{"arch": "tdnn", "model": "sound classifier", "dataset": "synthesised imitations of 52 everyday sounds, one a clip", "train_examples": 39062, "gain_aug_db": 6, "n_mels": 64, "hop_length": 160, "input": "mfcc", "spec_augment": true, "win_length": 400, "targets": ["group"], "num_classes": 7, "norm": "batchnorm", "activation": "silu", "depths": [9], "kernel_size": 3, "stem": "single", "widths": [256], "mixing": "cutmix", "label_smoothing": 0.1, "loss": "cross_entropy", "init": "xavier_uniform", "optimizer": "muon", "muon_scale": "original", "lr": 0.0096, "momentum": 0.95, "nesterov": true, "orthogonalizer": "newton_schulz_5", "adamw_lr_other_params": 0.0026, "magnitude_pruning": 0.3, "steps": 15200, "batch_size": 384, "epochs": 149.4, "lr_schedule": "cosine_restarts", "final_lr_fraction": 0.1, "warmup_steps": 760, "weight_decay": 0.06, "adamw_weight_decay_other_params": 0}
Rows from block 2 of a small sound classifier, named by matrix and row number. Each number is 128 + 24 x the weight over its row's rms, rounded and kept within 0 to 255. All counts start at 0. Numbers have three digits each.
After each channel's rows are labels from the 100 clips, of 14848, where the channel reaches its highest value: "responds to" is what is common among them; "loudest" is the band of the loudest frequency at the time of the peak. Only what is clearly more common there than usual is listed. The data: synthesised imitations of 52 everyday sounds, one a clip. In brackets: how many of the 100.
# conv: width-3 conv, dilation 2 (model.blocks.2.conv.weight, 256x256x3, each kernel summed), inputs 0-255

conv.110:105135066127126165124132123117123128148112127139114128115129152140114125124091140096107132109114131117107115087111148118139092119152125174157145128119133084141131045121059110157113154131150123138133099141105147113129133146128115129131124136146098122104124148094117144078125141094125140127135141140099043157121120103125135095162164153126121156115174145139111157168123144122109129095157140104124143106117169128141147117188129114133131158134150126121085161144126143129101132128176149149129075138064133117136111099128172096128149114140139130107111117122165105138144095082163112116104139131133116134089137108131130119114112136137113163123132113159124130136095085054179106146084141138110118120114148125124117107103077134104115092118137078132137147113135121083064135151085096
responds to: crying baby (40); water drop (32)
loudest: 500 to 1000 Hz (41); 2000 to 4000 Hz (40)

conv.177:134144095126143108142158162099121133146151108141131119184118170095127131135092152098154113139162139155154111142077089134130109094122143153073136138135154127099126093152072136000133170140150128110128123128144125130130153128146174117167144134167099135145097127128123162147081143164144107146132132097124138160092115141123138126132120162110161127141110149112150136143092110109144102098117131161117099094108109128129122125107112135111146128123121113117077128110175110116159107139155132141136140152146119091096117146128128128113114114089118120151107177089076143119102100115091135095103163128150128162094130084125146111132110091119137128153097114121135185157084128124113111096128158097115115124138110121115159111141116126128139135125119094124110111110152115128120117123135106
responds to: nature (33); water drop (31)
loudest: 2000 to 4000 Hz (43)

conv.165:127126138123127084149122100132129113150147140107092105128196132109125154104151150108126158075113152132119052116135128132156142114130143053159133066106161078109102126128143082120094179082128145125128131097106118057096146147121143147147128125152130120134120128155124131111091130124110130118155164124111127126160128140130137113121106132149147117111147134139091156209091160120191048101121127113140121108110124092117115144099118164108101123110131094117111150160144079118118152126127183148140134135103116128156125109117091142134126160117128129095133153114116135107144121145127132156136133137135126142128141117134133110166119138107104143148112105079111128109121093123135135133101090119161137117118114097146128147079128094042125110117128140118149117144133091140118115137152137
responds to: beeping (38); doorbell (30); bird chirping (25)
loudest: 2000 to 4000 Hz (74)

conv.149:128159105115120121084069116129123087151105106128148109111158126121093138069124086126098160131143071138146087118126096103117124154131125118143137091104127128113141144086144148124120154113126161151115116081151112116126138137111186136137105133161102190138127112148168107144128116149066114090133120098120087111130126119124124133136135144128158098109171149143136096152118128123144145128127132132115113122129135139079137133133118155120128105095130157118112189136126164149125156138093098147157123140161139057094136122115122134129141124090124134117128113101186157129148149068128134108136130138108130110082197142110152128131127154126109160157137149161144134119116136103124068133120141126093125093102123124134132132110126100052090120124122142119141072113151170155117086123144158
responds to: crying baby (95); people (95)
loudest: 500 to 1000 Hz (72)

conv.32:118118114139098126147116100140151092133142083113145123171111119152031133128123143112130156136133144119111122146080155109117082136144152116093102163106118171113144122147132113134135086147128144118145132117096136095170111117127123151112164090153116166096110116083119112126177128150128140128140131138150104145115141086145124099106124148112152152146187107105109130110097105122109123139153124114134131145115082134143097122106144127109128104136103196111086070168069157075135118144119119130125133122117119076086153154177156143123136109140116107125143124051112112124111105071122117084115089130139132124106155128167146126159102112135133167141144163142127113139107168180137100119129118098169143117115117125119145114141135128109101122135120132099093164159122144127124136102111138
responds to: crying baby (100); people (100)
loudest: 1000 to 2000 Hz (57); 500 to 1000 Hz (41)

conv.14:111169122172105176125110148122116138088121137122154128126134137140144114115106123110143181133152124133107151159141068143124119116131076109098128120116142214097109063118140127161107128091094124120097087150145142167129160123123126144102124123075107120122108145089078114097115137069100113112142136123125167165156082095120113118057119138129134143103146122128161117146141180119141123180088135115117116145140113128115127129127125123119165110135152154142101120168135136126123123122101115133134126116137140120135138106161148128124152118146116120112151139139108165109125168151146145130115107156141134099113112130125128110128145105095119131085129143117106121128145111128122140139146111068149183146144074113118131140095161100116151113168120104112158184112048112121081116148100133
responds to: animals (96); fly buzzing (42)
loudest: 250 to 500 Hz (28)

conv.71:161121154134108140142115138119122121103133120108193126121111158119105134163123136127147137108099107125169129089107121154131128121137099156129127123128134000151134165111132138122136104162104087125127116161139125151127138123135126095124119135151141129118127099137120109119143126183118142111109106132135119111130125136137151124149169124117163142109130132091125103128165128109082124146120130120144128135131041191147104121099143170144148117123130134110113150145086122106152151134128124101147148125078079141110137180128165116079123125146113141122136111131110109112128121124115113163125105131150125112104135159128151152135125128137090137115126078114120115037120117076159113131143159141156112145124131122137154150128156135139116115128120162099121034123118125137151133119090193
responds to: music (68); drum roll (67)
loudest: 4000 to 8000 Hz (48)

conv.1:114126137090085115065106078128122076172123115141118106121103161114054134125122139130123125113146120132124197170147082102103120134142139100120128139121122104089136138104141131089090110101114136131123092113120108145159120123166123183115150143143137131125148111117124099101107128139141113177144084107133120128140161156122128128140131141158137131144157150169129128143110121117130149116162156112113093120121110128108135103147146117150083151127114108171135126105130130110062117127126126106181130121158141081110087107144109159115170151107096125151080155120104159122136120113144126115136118087103160125128134115153111069126162129131151125123137097110153172130126097125082129181131123141167131161095100121086166124099131155117076098158143169134114131112145144143145141095176132
responds to: signals (65); car horn (47)
loudest: 1000 to 2000 Hz (39)

conv.246:100123125121146124146146133149158124130053129125063176131144093131142142125104140071134118152107149135110136161089124147153140106113079095140142143109198120101131102142128128124097144092122128124105128149164099167120154168147128145134147123117139130184128127133115123091106168115172138131152123136135112075140124129175058165151141108175134111122149089112128134118132149123084099109187129104115114128091159116138128128166165114134140132118134126121146122089161127121111138126139138109125171133112091113126145148157121121163096136116159088154119122112105146143166119075128106086123128153112140145180106124121145106100106105149115143138116104107156130125126100124135106137152097092127145128086111111128117140132139168146166128151131137163087163153168079129103132154175132
responds to: nature (72); water drop (68)
loudest: 500 to 1000 Hz (73)

conv.115:120165126144152165129130111104173090091121093125118174089156141090103129137126153110160126107128105158122150134127071142179106141076121145122095113118153124152128083132119118160156075133118095171132118155141148069083093124138143154139104126154164089128122128113121101132121137129125135094120102132121144110162088128145168117117137109131132129139145094125112134123126099158059135146160110103137114153128118135119135132113126183124136105097147157126121136148125131065159104150113170139144125143142125132114161123142156198139119122112105134150167110128134137137118083149111133104128173127164124152125100128169128125117106152130131121175129130152116097131140137162158132118086109088135181115129132145126116048140109104099135103134114096132150128128070121132128138104125070
responds to: animals (76); meowing (70)
loudest: 500 to 1000 Hz (96)

conv.5:161129159100119121121159168144137121082086093102130144124077115091144163122115098078143070115133124131107114197125106128133131110143163107141129080100096113155118159154127125107152170126123123133114127169095139118120124117106117112109135100122102147203128117128120116157157181143138136117153111130128153089119119144169133121120141116165113131113119103122128109123083104213098120128128111093128125129112176143094075119121146129139140142135122090095123117103148128118109137132124147121094120112144128120140104100109067115131123087141043132128120159094167126148133115116114122136114114148067156148150129128119146152125114135142120131110100156123120097107135112148141103143136131128136163103100121116082109095112141149120108151162127118122136150085067133145141129085099113
responds to: household (96); doorbell (85)
loudest: 500 to 1000 Hz (56); 2000 to 4000 Hz (35)

conv.120:105129128123106105119130156160097144118138112128099086169151129128143136136098112125058169125120150153120186168128096100108092113145099149165117158122097123158114127121094174083091136128143158117143150113136100091126134139130143130073166138146177131151128129119136155095129141128142119111121147137129096088161150088103110148118105137166187165100167132130142121158136146160137126106164129128097129141080107115090120153145136118109161146142118139099130125150097131122129132123142165082135161111115126150116153142145143108125143111144144096171153129116136146162140153096138093124153097129113081122091119106165124118151106109067126147114144088141084133132150128118060111153107156083141114116131125118095150105116111124141143158157132117149159117101180123134106132142120069
responds to: household (52); siren (37); doorbell (35)
loudest: 500 to 1000 Hz (54)

conv.172:114078154106133148167128128103103117148133125066126143103123151146123143141125130110153091094120147133106102057111106164083105162129115127085123142116116126114103178112119142082118156088137129128173133121120112143128139128126117089138103142157152089157113153138134086133139128143130134115128098167125104084140154129114109121123161171121128115129116100132148103115121131194139121115156125132150117128147116178166118125094134154104139174112099111118128115048144162130137077101153140125128147115113128150119126143112111110084117107101145142105138067128123142013092112136172121131132138136135119146140120113138129104118128124129109118154130178129106143131107112110108143104130105102144121115098157114135147118152136131123141154132154136140118135125035121114157116151119102
responds to: signals (55); siren (35); applause (29)
loudest: 500 to 1000 Hz (35); 1000 to 2000 Hz (28)

conv.235:149123127144142108105128133123138124123124133128085141115124117115111150114133109112138098133141116123127103133117108142097096095125112125127138123137122134123113102143125103151147126129143095120112131136139094110090139136137123189152157124128161100102116136162139159122093146130123105108162120135128089147124115078119039083131140128120133128120151197130107135148069144133110091119153106128111135145114109133051106111138128128123116140100129120129106135092082147119152149152122116213145128098069129094125124122134142108186139133113124122088135156147119140144149133124105131097116128128115112133135146090128137154109099128116133144115082171143143109191121109038138155092098147148101113126103147136127120124117083149131184109137113104112138209072152100113123107129150133
responds to: nature (47); siren (32); signals (32)
loudest: 500 to 1000 Hz (46); 1000 to 2000 Hz (31)

conv.164:132128125148160176112136097110134137130106056113132146083123154124090138190127121088104117139091182096115071152112118104117093128108142131088125126113109159119099111124105125124115125076142126133132128128100112114138137125121094086113150132088097110089099138135110128091122135118103113175140089143128137120153099090097128115135142084119125107126105121107152122130107129105110122116123134096131115139129128118079092124097134097108138125117107130110130066143123065094118113134091093173136107099127074113109113136120125084132146127138139099106138089119074108139133099145131150120117102120167159135139115173167117125109152128141179163102106181115098125120097091116128109119104131156123128171147096118167129108084105086130096128119128126112127126118134133172102125128078095
responds to: zipper (95); household (95)
loudest: 4000 to 8000 Hz (82)

conv.203:172137090133140088145149157093147125181119100128129128112190112109108104128161130141108104074139128129126113147130136114129128130132130096093092111099168128127128117124094129139128214101125094138121121143106131110157134113163164108125088122130146119056138095149066167131128121125123134106147147123114122133097129149103143148124180145105130134127132109095128114171105113179243113130096091107138140114125152121156115121097101105116069115134119141130134109121158130104149125130144217137128155159083143113134124113126115138126120140110180134087128138122128127128123148133123132158125119101125129150114149088135150112119121130096149140153118120180116136106126124160128119138102100106163123128121131121135127129084136126128122146097082116099105106121137142116088114162134121
responds to: signals (87); whistle (52); beeping (35)
loudest: 2000 to 4000 Hz (92)

conv.210:110088148139140144121130134113129132142116100123109157144145116149156139089085102105145098161107149128128132138132163125159086141133127139117117138051140090135098103139129138128137156117137129128115154104163120138130139139131177079137137112107156113145105109086130139101117152130135123113127132188088130114150137120083105133095189179125143058141077127114106141147140127129162145097128097137128117133098181096103136115173119138145125134125109106141094127058128126121109119114159120097149120113130146154134103119086127123108128119089124108115102132115163160138149072104097082103140138133125137157132121132143150078138084140117136128141114093130113128083107105115128137133164155115108079094135174111101110128131202129119105145145127128068163142119126099150077134128146138
responds to: household (82); clock ticking (81)
loudest: 2000 to 4000 Hz (56); 1000 to 2000 Hz (29)

conv.189:156113127059106128156101106083146113183090120089134106078123116137102116141137049152124126168170143109111154151107123103149157106133133095117150128116134109086112177113150161170113144076113131120121101117143138115127118186124128152105097102115157123135118132152126124101150162147162103128103049116112112124129137149147145136134128144127133102122137100126110151086062168126137117142157131128132143115109098120141116133101110128114155103096120132077098107155121131119104131140137097112114153120115160152118125115148127103122108134122116111098130138113128147117137145139170179106102114106131130137163110112111122129124125136099101135138118129137115138069121083082123137145113124114103162147153063126082123115100121083145135153139101128140092067168113133125149093143151139
responds to: nature (100); stream (54); water drop (46)
loudest: 1000 to 2000 Hz (88)

conv.214:165108144158126191177124119138149145086153140121107133128122097139108095092097134145156101183103150106126141130132100122083102085146102165085101123117152120172104128123091125084135128128146119110103120136131120147113111116118134114100121144115113126153115065099122119127142118144131085128128164124138118091142105155112116144128115150132118157107124138089149127115167118131126132133161112136128120119116139146093118118101085124105159089085151145129099088117139128135103102123089089106099065140118155093104108108118080127100122138131124156102152117097133151155112121084106142119138132142156092114101122128103138160129131111142153133118109150118096128049127131129130132107118129087101113144151128128093119110116089095046118139138121137136101140087058134150167115098138074
responds to: household (98); clock ticking (90)
loudest: 2000 to 4000 Hz (47)

conv.243:128114081112100117062109102126061095098151095120129135152101124142105133151156130127122118133120093097095139138116079145129156128153117107112128122122146104094135092154134127104150104128128182177128146135157096134117113121116144144150164111138133114131105128118135129086132105144153139104117130135103213173110084161131093121118128148126117105110137122133127139154084134149132167109146164151114133139134113130123128111092113150123188153128105137076088107148080124119128131170142144102115138128145103123108102129131132138122134115082155122119125128085119164148082129127142130118126118064158137154128146156124127183102167152128126147129153141135170073135120128166136133103126140112119074169064093136147143117134097131156136142110154150154083140105159160112133138118151097
responds to: beeping (50); music (48); melody (35)
loudest: 1000 to 2000 Hz (38)

conv.108:131126125107137108128112119118121145183128102124111129133116168111104155136120136122150132133122176084110169142064140162175121145170098126136119111128110124091143153080106128104122134132179119128183115127128145137164141110106108163106114150118164119088123111155136119132118123147098159135121097142114088110127176128116121120130138129128077109120160135137106121133155093119133134134120116111160105076094135138117117123118134151146145129128137104136121134168124120134133128142113150188103175062133123179111143120128152100128138109108121142100136134117114068135105150114106111096140189137082061093141129127113117110116109142109128138126116158132124110134125110119090104145116079145097148097127172103120118110172128127092082177129108128135197096143093120143131069167130158
responds to: signals (100); siren (96)
loudest: 500 to 1000 Hz (98)

conv.217:128115088131109149165081102129128133137167105136121125178179122192119112132081096110158103151092114130103109134163117141129153116148155097128111102153128180143134162120135128128138117138143131108122122129130129105175141120119104105156058115134110132145099125106127130094137128145126121119120150058140136100175115130134129128107151109121150137117133080139122131121128146086128120128120102107101145104126127152150102106108120069128132120116072145135128135148147097133090110199131112145112056141138080161074111119129118118125130119095167147091132119099111185126143129128145147130128111085147128092122078121094140137117075126111106156133128125116120083138129146194112122104147153067143120094167113117120112135154120121158128155118136106111121087126126129127123144128171146
responds to: nature (65); fire crackling (46)
loudest: 1000 to 2000 Hz (40)

conv.112:147145138128140055142153130146130131183100128140117125132167122161135147129163126141114117102111164140104094101134110120145109128124192158086138125115136084123128098128148145126138168122126105103120102122120108130132148134108172115126129120151152119117187144117169148118132091104150110129139168123115108128124176168069112128116165156146120146129159144120143131177135129136187143130091095127129127123109110130128121099120076118134095105131133130144103142173161134149102140111090151141144109146107070112116098144128112215129122103091125106107163098124096110098104103115092125139126120116140139147128126102168111101135087108084134144129113125151123121123123106109154118124083151183144148095098103139120109123133128124071160104099106114062147096110105136114128120092108122
responds to: animals (68); bird chirping (57)
loudest: 2000 to 4000 Hz (87)

conv.229:111093112183133134131138131132136155132132131104107089133122061100120123137133121136101129103130115128139146127120149146191149124144104147136114117138096130091126141099135125126113144143155151120159161117133168120157073177114145121110103112074147122076099114131147132069162063126106107120137111119099130128131111141123112126133152146135128151160130116128129112140148109128126094119128119132160129128133139138136128175122080167106164120160110161135156143124137145149138088146119086071128089136145137106152133121128101147096084121129158144140084099114147118063170066100160130129140130102122137159118094119146168170134135129158121138128121129146121125125141104136136112159153111122107101148102096122056167122147152089101093134123179151140133106127112181174136097084126107
responds to: people (89); chatter (66)
loudest: 500 to 1000 Hz (35)

conv.163:098128102110130148120094126154131081114149159124163148101130147137104132126122128126143112116145073125119164087121130141179125144102053111101108096136112146104114109117104091096113145090131128142120135128148138153124128137103142107116132154118126144154095096156125127106139085109098101121134100123150100124157129194108114151124178099112122133124134132125129113145152160146107118128130120112113132134113141113146059149116104172114157113129126109093113146071113141181130122027110142158108125088152107126128136131179137121172130113089126137115121062138132120105110145094137040118129131129142053112106145118132111084133124116135117111106093160086111128117124150128186142117101128160121127147128138125114104128116160097159142128128137106112121116138141133115152140139116119
responds to: machines and effects (92); laser zap (90)
loudest: 1000 to 2000 Hz (63)

conv.92:131135104145112128105123158092183141189118141129154160131101136134154145102123143092124119132126162117128135150113141116128137152049128072076191142111115157095171111114136138204089134114096133100104125141096131134096105117140129123132088139134119146127151114137148110137123187129127115147130133154095146111117144113126111102149145143110207151167164123127159101114088114093155124131135127104122094097116057145126154158110155131088132116148125129114144138126128134159141115112135117115129133172102070114134128107153149128148113114131105140110083111136117128055134115127132130134084090119156100139081115132157113165137156140114158115141146080129129130132096116120142131114121132128131130128099072121096139122088095146140128111131097138120124099154099128129096098118160116
responds to: animals (70); bird chirping (32)
loudest: 500 to 1000 Hz (41)

conv.185:133137109100128112098117137088140116141114166136147091130149195112096128065160114164106118117127105086176122113120122126119117095076120118117154111154183173141126142117140123148096148137112125112104097103097131071151143137122134103133081130132142127127156124103133134116109138120122072125123172128124122148156143138111123145125125135123073104116077124147123104127154095129142148128105168126123129137117130162153141142117148112132114172101148159127087159108145062128129082121191150145156109149163138169126143129150152124148123182161118128117112104128152119147105113139112139128162132141083119135170078124149086128072130129115156139132086131138126161118129125099188089111118137110119134161146114134146111156115083128084128123174110144133153078142107155120125138128106144
responds to: signals (61); laser zap (37)
loudest: 1000 to 2000 Hz (68)

conv.209:139162162132161099151160152130175116134114101133170134143117101110127054104116108111121120140081157165106152140138072143128117141157076083111142084129100103143137091127188137136124139119165149128128128131162151132149117111122130089157113125118161068146135096088152133143129112105165124163134141158139118183165166156139120160146133139166119128140122137149122113127145097131137101122124128119122108128157133125089133139114046129124160130152134097103106159091137129135141133085134083115158090118128142138135142093100105157132166154121115122147140115119108149119109138088208135102133129114158120152121104133128155093147043131124128111138119115111153131143108116116123134086123137127132158120139140125082123128113150122115142109091115080128128128125128114111141167101092118
responds to: signals (36); siren (32); doorbell (25)
loudest: 500 to 1000 Hz (49)

conv.70:157131139101131119182112130078137145123134130107134141111085149114109144184090110113113088125193109115138155124099129144116143118099134098123118116141111121159110117099088108143134115149144138150135176153114123142164128107110103128128090146125172122166142090132151161118126140126128112107113090091126103158101118094136093115131067118130136151145114134118082104154131118123100120150108151141151170109122083103140121159117092151146151157072135117112137052151116152126184125161143138156111137175110167145106138123179119168128113113162168132101148111124141087115119058138109140130146133091135148138158134134098128110126128105107092109149107142092108135134130115119169146086121086097147094128095146150137148147135142112153115133128103137171134103108184106151140128122113114
responds to: household (64); ball bouncing (38)
loudest: 500 to 1000 Hz (40)

conv.254:120146129122128133164131119161128122142067133075136129142150112125104113148111146124100166125129132116154100127142146095133160097101127121169148121125059108122114100105132131157144137183126172177119109132147138131141112118127127088153114128161100100098107132152119120119145178136100145080133109125134170173126110138075194113091137110106120142136125100128128117115084120062163115175127099125148124143159126120098102140126092202103123139147164157118142089148121132156090144102124128117153132131153096112139142153122129130106118142116182116143151144165119121114110160128141149108126126114150157120107139126131089134094147125103092135096117128103118137093107155125118157162139125144115119118089114132144145109120115111158121129120158203125183088129113080126105145137182132
responds to: machines and effects (100); laser zap (72)
loudest: 500 to 1000 Hz (52)

conv.65:071086129164176102103166121158181074115136087057137132133117112122147117096129124137111128143142097138128150132089167077120140188129119108146128099121142099105112089169124126125105099089122185109131109138111151138149131152113140173099155138128179158113119158155108128138145105136120140145151119131146126112094086133140127113130117087134106125128111121128110117142084110146117106104121125122150171118128100124069138124110152084128127138131103104109096148161098158078110165111111191169094150130107123083114123119102131114179114053145089124119140116151139139116147105121139148103136094110126157145102181141156128168119132112089132145129125134129144112138104147115116115084112162140112130127122114128144176131121124129122126117142114149167109129142089132127128130114121110
responds to: people (100); crying baby (70)
loudest: 1000 to 2000 Hz (38)

conv.241:138078133047134181131124144118142138131123124146127132126148096097124101135111107129132086151126120114125131126135134128176140134129136131149128113128131129088139073125128113133102133115122128123124137117115129135144107128128102115128112100086168161148129121090157120131134114127128114164111145121110104092117132128081110134143130128133142167157120122149139126128155128130118112101089112099147188119128096132158128118153136180138126148117137127134139107144122133099142144157137151067107145111131128129154133134141142128113163115154125123117132129086131112087124129116130106081123125120101169125128155123143132114110136111128151127076133121122120140028118114089141104142127111146153130130119141128155122142147131146153127130130111119131159000113128103115126100130135120
responds to: people (88); crying baby (69)
loudest: 1000 to 2000 Hz (45); 2000 to 4000 Hz (27)

conv.147:108119136143107150133131134163182136121129136120071152159129140126118142106115108109108126128143110148134183116085106131138112107136136114163105132098103086128108162110133128176111090139153149108137140112116116121151130107106118145120128086074145121121109153122148134165118164131115164128128127128166103128137103116151090139150105141145096140128122101140130148176145162146116144138122112127112122135114129107120105084166160160133095116101148154111103181138153121121108131096142124131112106113137112152116132141000133073124117128145149102125183176112137122111109110126169099094127129136146143144116118123091100150139127098120136159065102117134125119086183112119127105135143125174088140124092141172074115144121139114148108104111147147122128136137140163114109165141128096
responds to: household (72); knocking (57); mains hum (30)
loudest: 500 to 1000 Hz (39)

conv.118:082111041111166130135072128124130117101147143117158101134090139117087126100189124107112112087133130153119161104114110141152148129115129035108110115127117166128111146043136151140134114103128089128091175145105112154064140081103112101126143131138158121145124111112102138122105134114071080143130061126142122152144128129163163154141149135097153113155122115117123119166146111107092110138148131126148121079127128151147124106137106128116145106108098119161117156078128163108148113122130153129117153140112156125119109091156087135145118124129158111112112112103134126115110126151111122140130117102128164106098148119113138147136122118123144128142135150099075129146143138140107156120094125114161110122128128119136151109149120128128138117101115114150107119132099129116152050166137121
responds to: machines and effects (95); spray hiss (90)
loudest: 4000 to 8000 Hz (91)

conv.17:146113122154087165155119153098130131141090141060100124138128123134135070147092175170084114105137134143108115110090131102105125081106125137115088128132115118122151098132128143142153116128152120138128141112089124140124111124091106123132184115130086144168115125113163148124095114186148137125151112133158145134127123128098129128151139100114118142118084071129142135150122123081122113147091150128117145111128138134133121119147112129152172118112118158124092088133092133144156129107170128115105149118163111108092180087129139110109146115127152125145119108127137089066042149128092102122112124131127125122157117167112122153132138137132117150180144104113138140147121128127120165128101129140090120098109111093116128173196071143118120162124144125110123169116153157080108153134144096
responds to: music (83); drum roll (72)
loudest: 250 to 500 Hz (29)

conv.109:159108129120142107132161112145136128134150183114122181151175128151096145141129101151106115151099124135121131139123090122131134153112123140122132109102120177099085146140065115096123126117107114125121116107149098137152094094175137129104116167111125138115136104123132135131146127134115116087112138151064140127107080062111123117164110099141128155096130138150133122102120136131124117125129125131129107144135154119153153145122144143080090118119081156128123103130126136125151078139198121131149143146145073111111105168147080138165112119123133084100154154089079135149106130129150101122099109128072126131089140098151133090115096121094136148079143145053130152158091147144087111131100131144145165113142142114122110142158150134128150112137133127130133102117150116155145146076075137
responds to: nature (74); water drop (58)
loudest: 1000 to 2000 Hz (70)

conv.173:105148142144109079109100104114091129134121141126138125128142111100128106169103122149131140123150120110096170130101121140170101121098132160139140128143125147163147132121178137130155134097121117121155111114112134134107143097117105136121150104078086145128121139114128095169125111129140132123099126125133117037112042110084104109133098168093119078135126035131131117189148131160123155145084112116156125129152134096120129126128120116132149107144145123131110113158120162151123133134103123177134134123177092128087135113088135111098088100126100138141125130117125177145120117156107098150118141139111116101120095140144104162116124136139174159062141118125118150147122110117131145128110157124173124124094086072129124102128116084110131166109134151098107140125114130146111125101089125
responds to: music (78); melody (72)
loudest: 250 to 500 Hz (61)

conv.143:128104111115115139145137134139140135105156116126151092088127163128149071162151135128119124128154127125132126079121133085105080073127122142132129103128144159117143118152087099065135110119177138120115116147098120108107133104132106137100165121097151137109109128143125101100103067114133130105140128124097100128167111080091149123110172118155131119117115101159150171121179128135139101123142101123125127132120111109121092109140091130090134100126114083146091125052163129091125139042083097175122076130126124129094104129140106122100120143130088135117125072145101143075130109110148084118103118110108116121128084169157150120128135133139116138133129152109133162133128085146138116134133144128141156136141143147140155116112127136136140114151089123130134175121114100123127135110083078
responds to: people (39); applause (29)
loudest: 4000 to 8000 Hz (36)

conv.16:095125128159117136079152150118148152177113125102101116139166083107092100123152108157099126112128109128092131103146127084140125099052103174090157135133125101116110159093128118085122127104111136106137128123098150104124165111120151119129106087147153142116136163122128109147128143153115112148127193119102133100105111116080148114119147127153141112125104107152134130183097128146150144101069140094163082151128140071146135106090075137126120106113145189131114120126112147094102147140132148084154158111125170102130124089116101149128108136128135127111126156117142128182127088135123135153131160128149151137114097141108093146101078095137134125110117113145172122128125092145116128118119178139125149130173130096100152133162152129126124118087150125129152117146098107101158137138088143
responds to: signals (64); whistle (46)
loudest: 2000 to 4000 Hz (39)

conv.231:136102130128121097148092098174119147054137150171121133160118153132093109131134113107122080129115115120118124162065131222144097105106130106118139088104111117130092128131112103134098175123099126118108145143128156132103135128076107093165149126094152091137113132152117122084134140138128135109107131131122105151166127119093090143206138137103151111127078107152093142124137122158125175099143134125129152144070104113119100142072108149131144128124143115141104104131136147116138139140129133123121094141123160121113128157160096115128092104132141163128118119118123123088113113136125148097131122099077114135143126108115178129149108142145124119130103134112108116116137098089121187130136147141112154141105141116124110134124071148134096170073171129154114147109112169130138103122119159
responds to: household (77); clock ticking (52)
loudest: 1000 to 2000 Hz (45)

conv.35:137114060146127118133110070123109148149152097148124122153114135103087078150164111108101119122115110136112187038113113113114148110105142137113113134166128142160127121161121133101110173136107130117084135122109103106152156095176148147142119092179134135139154132123128094100128173131134093133117103142106119106105102115142141147099096104134107120127080093102131070165138140122128126137122156150146122138108132128117157085123108135128106117097129105111111135105147081118110127202145175124132145100143110140150095179131077114113107135122128100137107169121091133155127126111128110092127103125119146141120153114124122104121153133104101148148134127128124113102113099124058128101097107112129128096123097123110120117138118083108139134137136089130083091097122149137140104162138076
responds to: sawing (39); clock ticking (25)
loudest: 2000 to 4000 Hz (44); 1000 to 2000 Hz (28)